Weights of a small audio frame classifier.
Model: mfcc input, norm batchnorm, activation silu, widths [384].
Training: 5400 steps, batches of 512, held-out accuracy 94%.
Rows from block 2 of a small audio frame classifier, named by matrix and row number. Each number is 500 + 25 x the weight over its row's rms, rounded and kept within 0 to 999. All counts start at 0. Numbers have three digits each.
Before each channel's rows are labels from the 100 clips, of 14848, where the channel reaches its highest value: "strongest on" is what is common among them; "lies over" is the class under the peak. Only what is clearly more common there than usual is listed. The data: babble in 24 made-up languages, each with its own sounds, syllables and stress or tones, from a formant synthesiser.
# conv: width-5 conv, dilation 2 (model.blocks.2.conv.weight, 384x384x5, each kernel summed), inputs 96-191

strongest on: /ts/; /aʊ/; prosody: stress on first syllables; /z/
lies over: /ts/
conv.35:475446480503534503509532477520471490516463528471460474509502449514468517425528479499512488488489386470496462441466507505515445492492535508504500508498502497504512480495499473481495448482482485500487498495503499511504561500495496502498489457494501435472469529490487473468510505516517532500

strongest on: voice: child-like voice; /aʊ/; /a/
lies over: /aʊ/
conv.155:475533504485494506530520485494500485470513547516498500491463519474472483472502495522509480521549508533519515503492523475521513531479505464507451465474487459517494463520480502481481500504530498499460486490474504522491546509499505483482484503526484457486555498519467474538466462492457481483

strongest on: /ɑ/; clipping
lies over: /k/
conv.55:497482469507521476486515519517518518496456473526484491510520522511517505475489485486498498477516498489549468514488450523519488510519544460457498529497508523524490427486498488503464502514537460474495515497477536489484478478490527514494478447484512521489478560481544504491507490519493507512

strongest on: prosody: tones; /y/; /t/; /ɔɪ/
lies over: /t/
conv.54:453471522464494490537545498472492486561501505488498505493494511529499466502461514482484513453524465497511530508488530466483506476487504521483517474516464548527496484507483479494545552475483536521498507533523487554495509489499496532497514461513554499482517465519486498450472479499523517481

strongest on: /ɔ̃/
lies over: /ɔ̃/
conv.175:509450476522495531497520505467468475506517469533509510485493513440521465491495509517482498517493481483478512486517534552469516483486481489544521499514499529520529510504505514503460516481469456488496483507497517479458503508532494522515512530479479504498506535517470496537461477447506514529

strongest on: /t/; /ɑ/
lies over: /t/
conv.337:495439474503514535505473515498489508497485518502486491498528508525595482489499503537533476506468510549511506492450508527494473530491484488528502488526500505489474483505471536517461518498541517489503485473514505493529488460518502532478523530530465515494499506506452512536488484452475547524

strongest on: voice: child-like voice; /æ/; clipping
lies over: /æ/
conv.353:526534538503488495501459489519493440536506515492517496511427502500512519492529490461460479513490466506505532558531552479527497483474526486511470470472523475522531459495465513504482462498512523519458539472497504482479520491522512511490533507478487474482484522536492538489464525503492515498

strongest on: /dʒ/; clipping; /ʒ/
lies over: /tʃ/; /dʒ/
conv.22:493521507507483484479439489527529453473523468533472489513517520522494486514521471514476463503516510480492522457480524502506487521500486504474416498452470510468493481499499511489520450502522478528477476473480463488504504490478500510523465523523499529497536475476494522548507474516475500518

strongest on: /aɪ/; prosody: tones; /w/; /s/
lies over: /aɪ/
conv.381:459505527488533515474490506454478482499508509509492507498504498518480510515536486458507553486493504486478514419505543446506513485477525444536489496503547487494481488500477465546461532463503476492506494497515453535482495500465468515496470476494491550508416540501476505454487522492489479493

strongest on: /ɑ/; /u/; thin (high-pass); /eɪ/
lies over: /ɑ/
conv.281:480519503528516478504495459533508527478528497517486498500494495545499454480514484524528476497483524513495526514486502438489504482483530503482517520524496499505509499511512541502512494505484489529497488529480502486514520474495501520477514522522473488489487534483440508458457476509517493493

strongest on: /x/
lies over: /x/; /p/
conv.136:435488494493516509494498504557512462500504495519517523453515489505490470437501524529519514492512493487526504549493526481487440467503518466514469509490492470502504538500511490485503485486491456567461493530516499563502560506539529530519442468471509505511502496493518495510458491523515490481

strongest on: /x/; /ǃ/; clipping
lies over: /ǃ/; /x/
conv.181:464504534520500457530526491467472496456532509517466503528562489545488491544506498482469509488508489521520499490508449496506504511494471488507463518485497494515489533538527475518507487483537496483518506539462513437449526516464439502518531480492504483501492498494496438496498497497519503468

strongest on: /ts/; clipping; /s/
lies over: /t˭/; /ts/
conv.182:494414490518508469478449520454525531475508501555479470523537429529544531479510459489533452493499362494507492489510516476529487477489542499499551488509496481498499461527460487467517461450476517506484488493477486502452476488542490509509495463531534512525536518493512481507507488480505482466

strongest on: /z/; voice: child-like voice; /æ/; /h/
lies over: /z/
conv.72:470447484499495509506494476463460514510452497476471467482518508487506489465467512497551528556459549470492493475495478522496487499498516457515545454469484475492498519507517481508481480505501507523466457515499478471514504500482527514512475531467532497482470529500466508488517497474444503519

strongest on: /ts/; /ɑ/; voice: deep voice
lies over: /ɑ/
conv.64:487425459529477499476520493491476577505449491474507479525482510509536517503454504515489537489518507549504495472479524452505499499489466496483490495505517522473468496513507519509453473566482506465516481498508509511518542523529458483524524519494511468489498531477493518460546532487523536452

strongest on: /t/; /ts/
lies over: /t/; /ts/
conv.316:506499484509472484505535455478526496472488487493450454507492468476511497519525503528478499482483498508495532494468506479470509486547528437493460523473506517500508514499491533479509492493471490493509470515497492467546486471509482478477460499553519478511465477448450514550481476477440509511

strongest on: /t˭/; voice: child-like voice; clipping; /t/
lies over: /t˭/
conv.106:481498502485504510523493474502518516489441473488468460505494519525496508492468487457520439512509482458491483524498478525498479474492523509464471515514488469492479481490486463484498449524512521507543465540512493479555515494472492490468509523551477544531558484464504507495544486501515509465

strongest on: /u/; clipping; pink noise
lies over: /u/
conv.194:526521531515465457510497523519484496506498450506537509481482503495454459561473499484447490464505435512507522560519534486508479467463470508466502491545507497504515471486460471507496493491474480505480511493531525584444475497511471458483504492506510510491491535520509500443465496521511486469

strongest on: /ǃ/; /ɛ/; /q/
lies over: /ǃ/; /q/
conv.70:455491480480551483484503514530494487486474492497486505522517504479538426496478532517505488507475469476496497527501504488520512510489487500472497519517459480521457490517536477469471492522505463496470518460512458541513486489435500530536527536506505476542517529528495520492481514486480474515

strongest on: /ts/; /z/; clipping
lies over: /ts/
conv.195:469525530485500520512535509487543496551523549484461505475465506534480513477549442434498479541491496520549465484463491501528488476497494544512512490479496500518496515529481478495481525477484531524474478489503476414534512492464518474475464501504558471512505493485523486493510471500461490525

strongest on: /ç/; /ɔɪ/; clipping
lies over: /ç/
conv.53:504510485501508504460525517490527506509526478522497558474519514482476506501526542496450435482539502523507499471480481495518510491487501467499481502539505492463473545528496469525522528479521442490466536510506485501502480493483486461480493486485454480496530502509521479547456505503484461519

strongest on: /ǃ/; /q/; /t/
lies over: /ǃ/; /q/
conv.343:490505516500480481473530466529510514444496471537452550511498482508508514498510487532497506492496420454499489502477491502464486515514528496503459497499484496503482511494519467520521460497531499523494519513506506472515456518476495518477466471468506514520470519534510507498502471509528482481

strongest on: clipping
lies over: silence
conv.210:470492484467477526534467478502535514486496503476502476545498478547483549481556514464507491526487485486509481533457512468506492478500531436464488483471506451502459517444496529505533499469491500501507485488459488468492507487480515513507532550485520520488529481486545489499532496540548496496

strongest on: /aɪ/; /e/; clipping
lies over: /aɪ/
conv.101:534498481491492524505510471491482451490552502506485496489533527461478513519510465481484499516494458473484479481544505483497480504511502501503487522518494490486510473537535475487520476479497496516500532509494511529478505543492478490517502493508492441435486515495525446473441492537486540509

strongest on: clipping
lies over: /ɛ/
conv.289:453469497539516503554489489523550548482477510503481480493488551526473532470491498487431518497522473475466435518506487506490508491520487483505487523483510450516495535490515524509520499498499493489529498484520484548541525509485504504457488510501518526508523529512490473513517499529500469521

strongest on: /ǃ/; thin (high-pass)
lies over: /ǃ/
conv.244:449465511508478507513507515471493498494496526450497480492493441485521486469439518462501483504504427520515506547492466524461498489448491528514519486498431485501502505492504489501488428445473496495473486503519532481508484529484465539482536480507493497467493510482512477493511470535496495525

strongest on: /aʊ/; voice: child-like voice
lies over: /aʊ/
conv.68:501484516520538516476497535460457543551504482499505475468543481511498489489506492485484515518515490530497467475461489519470477519493524489483499502516496522490531473495492500515478544476491492474498475460538509547466488473490501508501495434503493462473518523498456518476494503497431507500

strongest on: clipping
lies over: silence
conv.231:513484497516511511484521513516552531484508492486485525493499508472509540505477458504519539476497511536492514524505513515431516538518502541498478524541485511505472512529526474499480479510483505500539511486514503566531467490498508511513462466473521510446510513529458499517518472497509512501

strongest on: /dʒ/; pink noise; clipping
lies over: /æ/
conv.57:514558506486474500483494491493478464504509460517482516509461506515504487543514471520477504532482485480479509469528493476510483499504480533483476533470429498454490493486510497513498486481462477461492498486505521516481543489432501483484501484540536477500480513488524514486483465531523488476

strongest on: /z/; /s/; /a/; /i/
lies over: /s/; /z/
conv.167:548490496525488520485467534448515505558549540502491513485472477507490490476450535476487511548482459509544479492486500517506536498490490517506489492503500488532498490493539505488474524508501499490496491496445476490460498490496500493470494513478554528487531482476547487519503530501426515482

strongest on: /ɑ/; /x/; clipping
lies over: /x/
conv.128:543475517492523456489529514505508481471492535463492493492529485506506509529495542475493516443511493500509451494510515509508478497520482543512490497508500511512510491527476469507507511482488506504523509548460450515454495458502468515502493498509509460489461481540522512497466509513480472464

strongest on: reverberation; /aʊ/
lies over: /aʊ/
conv.26:474512485490501489497459479478517502477495539521495486485481488496488465500507493536535516519469496554538530463514457504501507481507523540510490505479517496449462527514484516462493494501491516492507468466524456420488521489501501501489468505511541531474496485483496518452520455476486469516

strongest on: /aʊ/; voice: low voice
lies over: /aʊ/
conv.224:407529529518497500462495464513504427479474475500473490498484493484533559529514485465542503515485482499497455512498503509520505500471526421477496495492479465475503476541494489492477511454473519501512490512504441532463475478514500477471495485503498512484489480530525534515545509520508440503

strongest on: /ɑ̃/
lies over: /ɑ̃/
conv.28:507536482502488497518539493467503522516497521489471480449515510510481531471530499512489503490467465541525503529449498506500488523520521461506473502488472518553479518483476506481487466479460486540438456539490507536518492520448427472471494466533553460474522516483462509544489505524502476513

strongest on: /aʊ/; clipping
lies over: /aʊ/
conv.366:513500538471507487476481483499519494475519518498507442472485510507501513553504501482532464523479506502513511511479493456478525480479510414500503497530519469482468510511494518486480510508519528519466444508526534493533518498507495500492509504492504497476484483465481508477514471505515498501

strongest on: /ç/; voice: deep voice; clipping
lies over: /ç/
conv.135:506500527522508497466482485463502511486463494507496505525535514502498489514473507531492455503481518497472556475503485478541500491500493484478490483527529463481490486518512503525468551460534536514552477517520495501484421511550478467485519490475493518488517552506519525479443470498490499510

strongest on: voice: deep voice; /oʊ/; thin (high-pass)
lies over: /oʊ/; /z/
conv.119:479450518486530502484494503495471483509454484487472546490484516479483493482436511512501451501491439418525485495480447514524527478505500463478480492477508476505496493454506458494520426521522474506475498522495522463482515511511468494512509490495489488506482494461464512471520501515507480450

strongest on: /aʊ/; voice: child-like voice; prosody: stress on first syllables; /a/
lies over: /aʊ/; /a/
conv.161:481506530475517500491494463467501497483467507497528493498526514496451497532502490491456490521526470528498495506510493472514502491480494519497542513520502490485501467496529479537459517505482467473439531529503495537513531473494525498509515514538519460490503509510484526475473495503475485517

strongest on: /ɑ/; /ɔɪ/; /ɣ/
lies over: /ɑ/
conv.140:443499500510519491452511508508503488475463492539459494489497496454471500482491470510498519507485435491519550511514512506499523445482533514477490482487498504486515451504511506475467459464482500467478499512494511486515500512511497509532549524497488528472497493546508526500540516459515500493

strongest on: /x/; /oʊ/
lies over: /x/
conv.58:490523459468490487530489475504485471531480475488486469470518495553466519486521486479508466464451510513503507475512465515492461446531509520485521509470439529472479496535451504476525480447477510492493495533491491463517492492459463499492473493478492501513491521474504533471500499487527522537

strongest on: /dʒ/; /ɛ̃/
lies over: /dʒ/
conv.356:514492512530489521485489489512474471454479491498479459478508474477523502495501478504520489495507467517517500501466468474509521461483506473542495487500469511485493483475531484469493446491516472526482446530498451468520450541486511529496469489519501525510511503488487478469493455493531447528

strongest on: /t/; thin (high-pass)
lies over: /t/
conv.15:492500445452459524504491504473491534492449524539486511478465501484558511498505481534502499510512466478509474432511521495511501464499429477459533493488501527496480454525495517493502495498492484521529506466478495559536490509503466493475490536476514497526531500536505471500538530499485503459

strongest on: /x/; /u/
lies over: /x/
conv.125:479519493485511478521505463489483513526517461534474516528466502475468501464496423500518514526517483502515493474504484497513488500508503503502496505480494484503471527528461488499466474425519494498522460461497470420474506475474455486490494468520499492434504508496474503491476504508490537491

strongest on: /ts/; voice: deep voice; /ʔ/
lies over: /ts/
conv.315:503460459515501532496515443517502479501450487481467484492521493473496487442507505506516505437497479464494495499477458510492532497489430496502529505484535497511479487429445538469522472497482518499479510494523474465508476470481517484510504524470475512507516458460532510491505444547523495521

strongest on: voice: deep voice; /oʊ/; white noise; /f/
lies over: /oʊ/; /aʊ/
conv.117:460465529504494485521529448512469468485474465520479489514506474518494472512505466505525477519498468510525511491514491480509464478473519515506486489524505466500476517498466451511510483465525465512533471532487519534462519507515492501474467514525521459489479515542547534469534497497498457525

strongest on: /aʊ/; prosody: stress on first syllables; /a/
lies over: /aʊ/
conv.12:515518492506488460448511442467483501514475465489488518482517479514515442515523512523540477503475489509521523498477507499480510518448513496492477457508495506524476478496501499492495500476505520493546477528497482566497446525480493526506478514520565506445520483490473498485460537486527480494

strongest on: voice: child-like voice; clipping; rumble
lies over: /aʊ/
conv.328:512510501510507496506522506485497469513487499532478512448539502468466522472508488470498503488497502472529492502513516489472451499561537481463492485504492512443548463495503520451535491478498507507512488517479475483478503489509493501503511448505490490472491541529515503498513495514481516497

strongest on: /u/; /x/; /oʊ/
lies over: /u/
conv.38:523513469500470503493529498499530548531506518496484461504471501480560489467509490504436466485505491511512506516479496494501559558490508485509475518554498507541498518496502506546475509523548526476504495456531505530492498516493495512496492532440487535488502540464495509484497521482499523458

strongest on: /ʌ/; /ʊ/
lies over: /ʌ/
conv.334:506531477472523516486502493558517506528491479506503484546523465501470507518518478480508474486488485500511469551454501473477489505504513455468455532485475516473514519497468546467490522536504489539509513517500493495490487464499465493498469468496508493504483559476492508504486508518489482476

strongest on: voice: deep voice; /ts/; /t/; /ɑ/
lies over: /t/; /ts/
conv.232:516475481475483508472496492503546512485518492475507518524522480513471477501463538485493467454473530464529492512445485480490463483492521501537471474523474519531479508491483508516486508483488493486476488475442517482525491478514495473524553500491501481507501520518534481479507498440469529528

strongest on: /y/; /ç/; /ɔɪ/; /i/
lies over: /y/; /i/
conv.201:480524491430459497520490528442509524511550518490492503497484483515514428506496489537472513496475493501482479525479469495507520488522470519470528532513452481494514518519493508521548530479518502493449519509516462446471492495471465525461510495499492536497509522461518482473516504508554520512

strongest on: reverberation; voice: child-like voice; /k/; prosody: stress on last syllables
lies over: /k/
conv.8:476534469494498530548499495504495459506511509474530464522472490534512482454482492499513533489504508480552534547485512487488515498533498500444511473487476473522492510456510479510511495482514468551489480478526490513553518502505483475491502517492533482507486504466512508468521512502511528521

strongest on: /ɑ/; /u/; /ŋ/; /t/
lies over: /ɑ/
conv.375:545502530503500510521493527506481469479494486492525495471537484471522529562517502483491467482501511488514486483499515483515480514506470506510485503526491538501508456517483477453453507460505507504524509530429498492487522507471502507507436520494477457506473529513475502511482555505432459449

strongest on: /ç/; pink noise; /ɔɪ/; clipping
lies over: /ç/
conv.132:510511493461462502483488466481485508508508517520543494499504475536478502488529464520501494523462462504530500480455515447473486502481563539479523512453507492518456492469512488489512533492480511488494528512515501516542467482507512491470511459464498535450514496506485496403509449533498513491

strongest on: /t˭/; voice: child-like voice
lies over: /t˭/
conv.339:499492449469500457485482497488484500537549536484501519466475544538525508498484504499504503496500498500529471532508504479532509491511515525501543469498510461506507516474486501512491460516463469491508505527468529508526557506510468527498535515489512505519478519485532473495502449500509532524

strongest on: /ç/; voice: child-like voice; /y/; clipping
lies over: /ç/
conv.39:480481448465495491518422518529495484465498441543493489505495475516513474501496514517479450501510495458487462521425530500543511494492528482456459548507484489534473528502527497476488482497529486498492483521484531491503472502477508488512524506515455517491544452498510512506527512525500432520

strongest on: /aɪ/
lies over: /aɪ/
conv.349:523506515472495492508470493486520462476501514477502471504481511522527481511480472534507506526522534467492468484530506468525498499480447471505482445497463470465462462477466505483490466530515485542514474432484489495506515488509499509518468477495524500487490467518484472518469445514505509485

strongest on: /t˭/; clipping; /t/
lies over: /t˭/
conv.374:470522480485476517504491525486516508533519535487511449533513510523576484435485510475494507504494492493489524513507497500526488463522490504538493512490514516490484479512506474465475485527499457507497455492538483522522540554541494486468472517515506482519492500528499466484469512497545514470

strongest on: reverberation; /ʃ/; /aɪ/
lies over: /tʃ/
conv.95:485513509498470516497519474491508454520472531488481509437505495492527476530482516483479554511489505480527525500477482504522508503520470527512473429466512493478498510539459515447463513490503483485487495525508414493498508493531462492467472490513510503501516503502456519479503482511506474515

strongest on: /u/; /x/; /ɑ/; thin (high-pass)
lies over: /u/
conv.370:476511506486513478484520493518536450469510452503473524512467396486500450509521489496504502546489507548488513520514484540499505494510516481487481560520466532493519482525546487469529520462456486523548491480519486528446483509497509510504493487470515488496567537488497481502507523512516479497

strongest on: reverberation; thin (high-pass); /ǃ/
lies over: /ǃ/
conv.96:472505522507508508504503494483527460510536499531485491489494524491468530501518480476509561461509517463536531470459458474481515507508567517476519450501482466536496521518479506462500515478544524489509476514512482465494542506512507482473434498533524492508494489489505497494508426525542521464

strongest on: /t/; clipping; /u/
lies over: /t/
conv.230:505506494503498481487445525509485522483531454497459496487533461498471512513497497500464453478462517488503541481478471522532465491563513512468464497485484499543494472488459456483495508518543498522507470516448536498480550488498490530519550483466532463528499511502525519539459510497480516483

strongest on: clipping; /i/
lies over: /aʊ/
conv.148:483506473501484534489474507489473430502543510541525482465494514431516498507534450519516545492512501519509530505509527523520513467493480508513510505501498508540502536515503507458498513487485526484477469495535502496494488501551527484465530510479528492455488525502507518512489493444438495478

strongest on: /ɔ̃/; /aɪ/
lies over: /aɪ/
conv.206:473518477488508491523517509469482502519493551480510476486504478517537483474491480537495501506485470476483487501495512559520481451556555499524517459463542464528494511527505505510478523496447530521454451513516478425495551536524527487497489465492497498497498455461463527478502442463522484498

strongest on: /ɔ̃/; /k/; /g/; /o/
lies over: /k/
conv.109:466528485517469530487471508488476503499516482514526483504500495509446525511532450518538486495470492467496536508453527543471519512465488482523482511508466486458473486497504524501533482505516494485503521491552483493505488513522509512461510534519511506509497501505501507496486516497519470469

strongest on: voice: child-like voice; /æ/; /z/; clipping
lies over: /æ/
conv.74:476489501489501499498440525505480452533509534518505493466503516532496449573507447518493508477485494521523481513479505479505509468543454474452493496544498538529481479504518485508477497512490538467536501522553509499526500491515489507506453532492518519478494529522482501494439482490502522477

strongest on: /ɑ/; voice: child-like voice; /u/; /ŋ/
lies over: /ɑ/
conv.36:531482459498482505490536521488507530517494523501496502520546509544409505510496503497494491525480502486521435533493433477525457475528512493493477534464532513494486495524492485500506549488506519492528480498469491473504435492511531498524464492503505494506543536487482504511506502476498486472

strongest on: /aʊ/; /q/; /ɑ̃/; /p˭/
lies over: /aʊ/
conv.286:506522497491508490518535467515522512509510499519466522478491458514529498545513489502465481507497490500454435520539504487471467469457511515475480492492470497484498496529470473489510489502485459496493491469498552522496485540505518486519519490505498508495468555523518514426490526519517499483

strongest on: /ts/; clipping
lies over: /ts/
conv.274:460461491509490448485494513477457484507481503498478486483504476543493549547537493459509519522483441499514386482509462510500491500493492526506507488461467498491502475507488505500479452516493525486517515491478493485471489519504502514505498520528507446475514511487511507498468497513492509526

strongest on: /ɑ/; /oʊ/
lies over: /ɑ/
conv.208:478465513494495513534472512471496546452508515460503525516518505489501460468492510509520461451520465492514507505497478495488483456450523521499482464465499519520487461534466478493502423523502500462498442519511498535511479512492510484454480496512500490528538496492516471514521515461503492492

strongest on: /x/; /ts/; /s/
lies over: /x/
conv.348:503446473528485487484525491479491538527505536444481454527456511491513558519503497489434521485526439526480480482505488496490491487548504518497485494499520497486518452506456481457520506492432517482480506526495540455497486474530484517490490481519497495492515489492461563494529513467470556470

strongest on: clipping; /x/
lies over: silence
conv.192:468494483497483482497527459460523482498559521513477515531449471489515465499490513469461494541498491495464512472500452490464499479495487517488496480472524476497483528479551479476507492465517522484457492509473498430497475508485483494480538517448522479478495441513554470472500456493493549522

strongest on: /x/; prosody: stress on last syllables; /u/; /oʊ/
lies over: /x/
conv.199:456507523479471492464483511504515455492499490499510502498517502497519466520487495456488534466511484464494520506424492531495482482460445479509479489482513485531493559520492523490476440509524486511472474483505480474506516473501501501514513503488526506504513495500509486508531508523483572497

strongest on: clipping; /t˭/; /ts/
lies over: /t˭/
conv.43:494506487504491492451503500487483450504507509510495502504496477467477482478509485502467450501497420489484504520508459501481462487502553512510510521524471472501499507529419466494522470429541497542444527476535503517464473511506507484505483466480476512512522499499507485503543503492502477488

strongest on: /t˭/; /ɔɪ/; /y/
lies over: /ɔɪ/
conv.277:534478452471484504489528521494507542453515467468486548461471479470513426506447508534468518543501484528492485491536501490507473521513483521492530495510490532466524502494466520455513464507497548519478490499506458552467533500516496446502500483471568492526477482506476505526479522496514482469

strongest on: voice: child-like voice; /ɑ/; mains hum; /u/
lies over: /k/
conv.340:480480463523523516499492521483487495466515494493498514538518421524513485465491522508464470427475497547505516520493477510507522491494513483506482520492473527479454500525492490482508492478521485451463507527467498446501482533480466520489529480498514489525487533525482515508501507517488496492

strongest on: /z/; /aʊ/; prosody: stress on first syllables; /ts/
lies over: /aʊ/
conv.47:520519501527524491482486467497447514510471474446475526493495467520463477480526524536522512480517503459479500478501465489499479530515542485492516497534497525449498468497475491502463508499513477502513521499500472503481496452482502529488477447506493526506540483460481543491488494464494477518

strongest on: /ɑ̃/; voice: deep voice
lies over: /ɑ̃/
conv.250:526515492485478508488513455488496466527456458485497517469507522471500533506509470491531512504478506512491499494477510501516489510427483479494507512478521443525510537515502521476489498516505535464532500477484483531521450521547527479519501498512492507503504500500492475504473456460525526522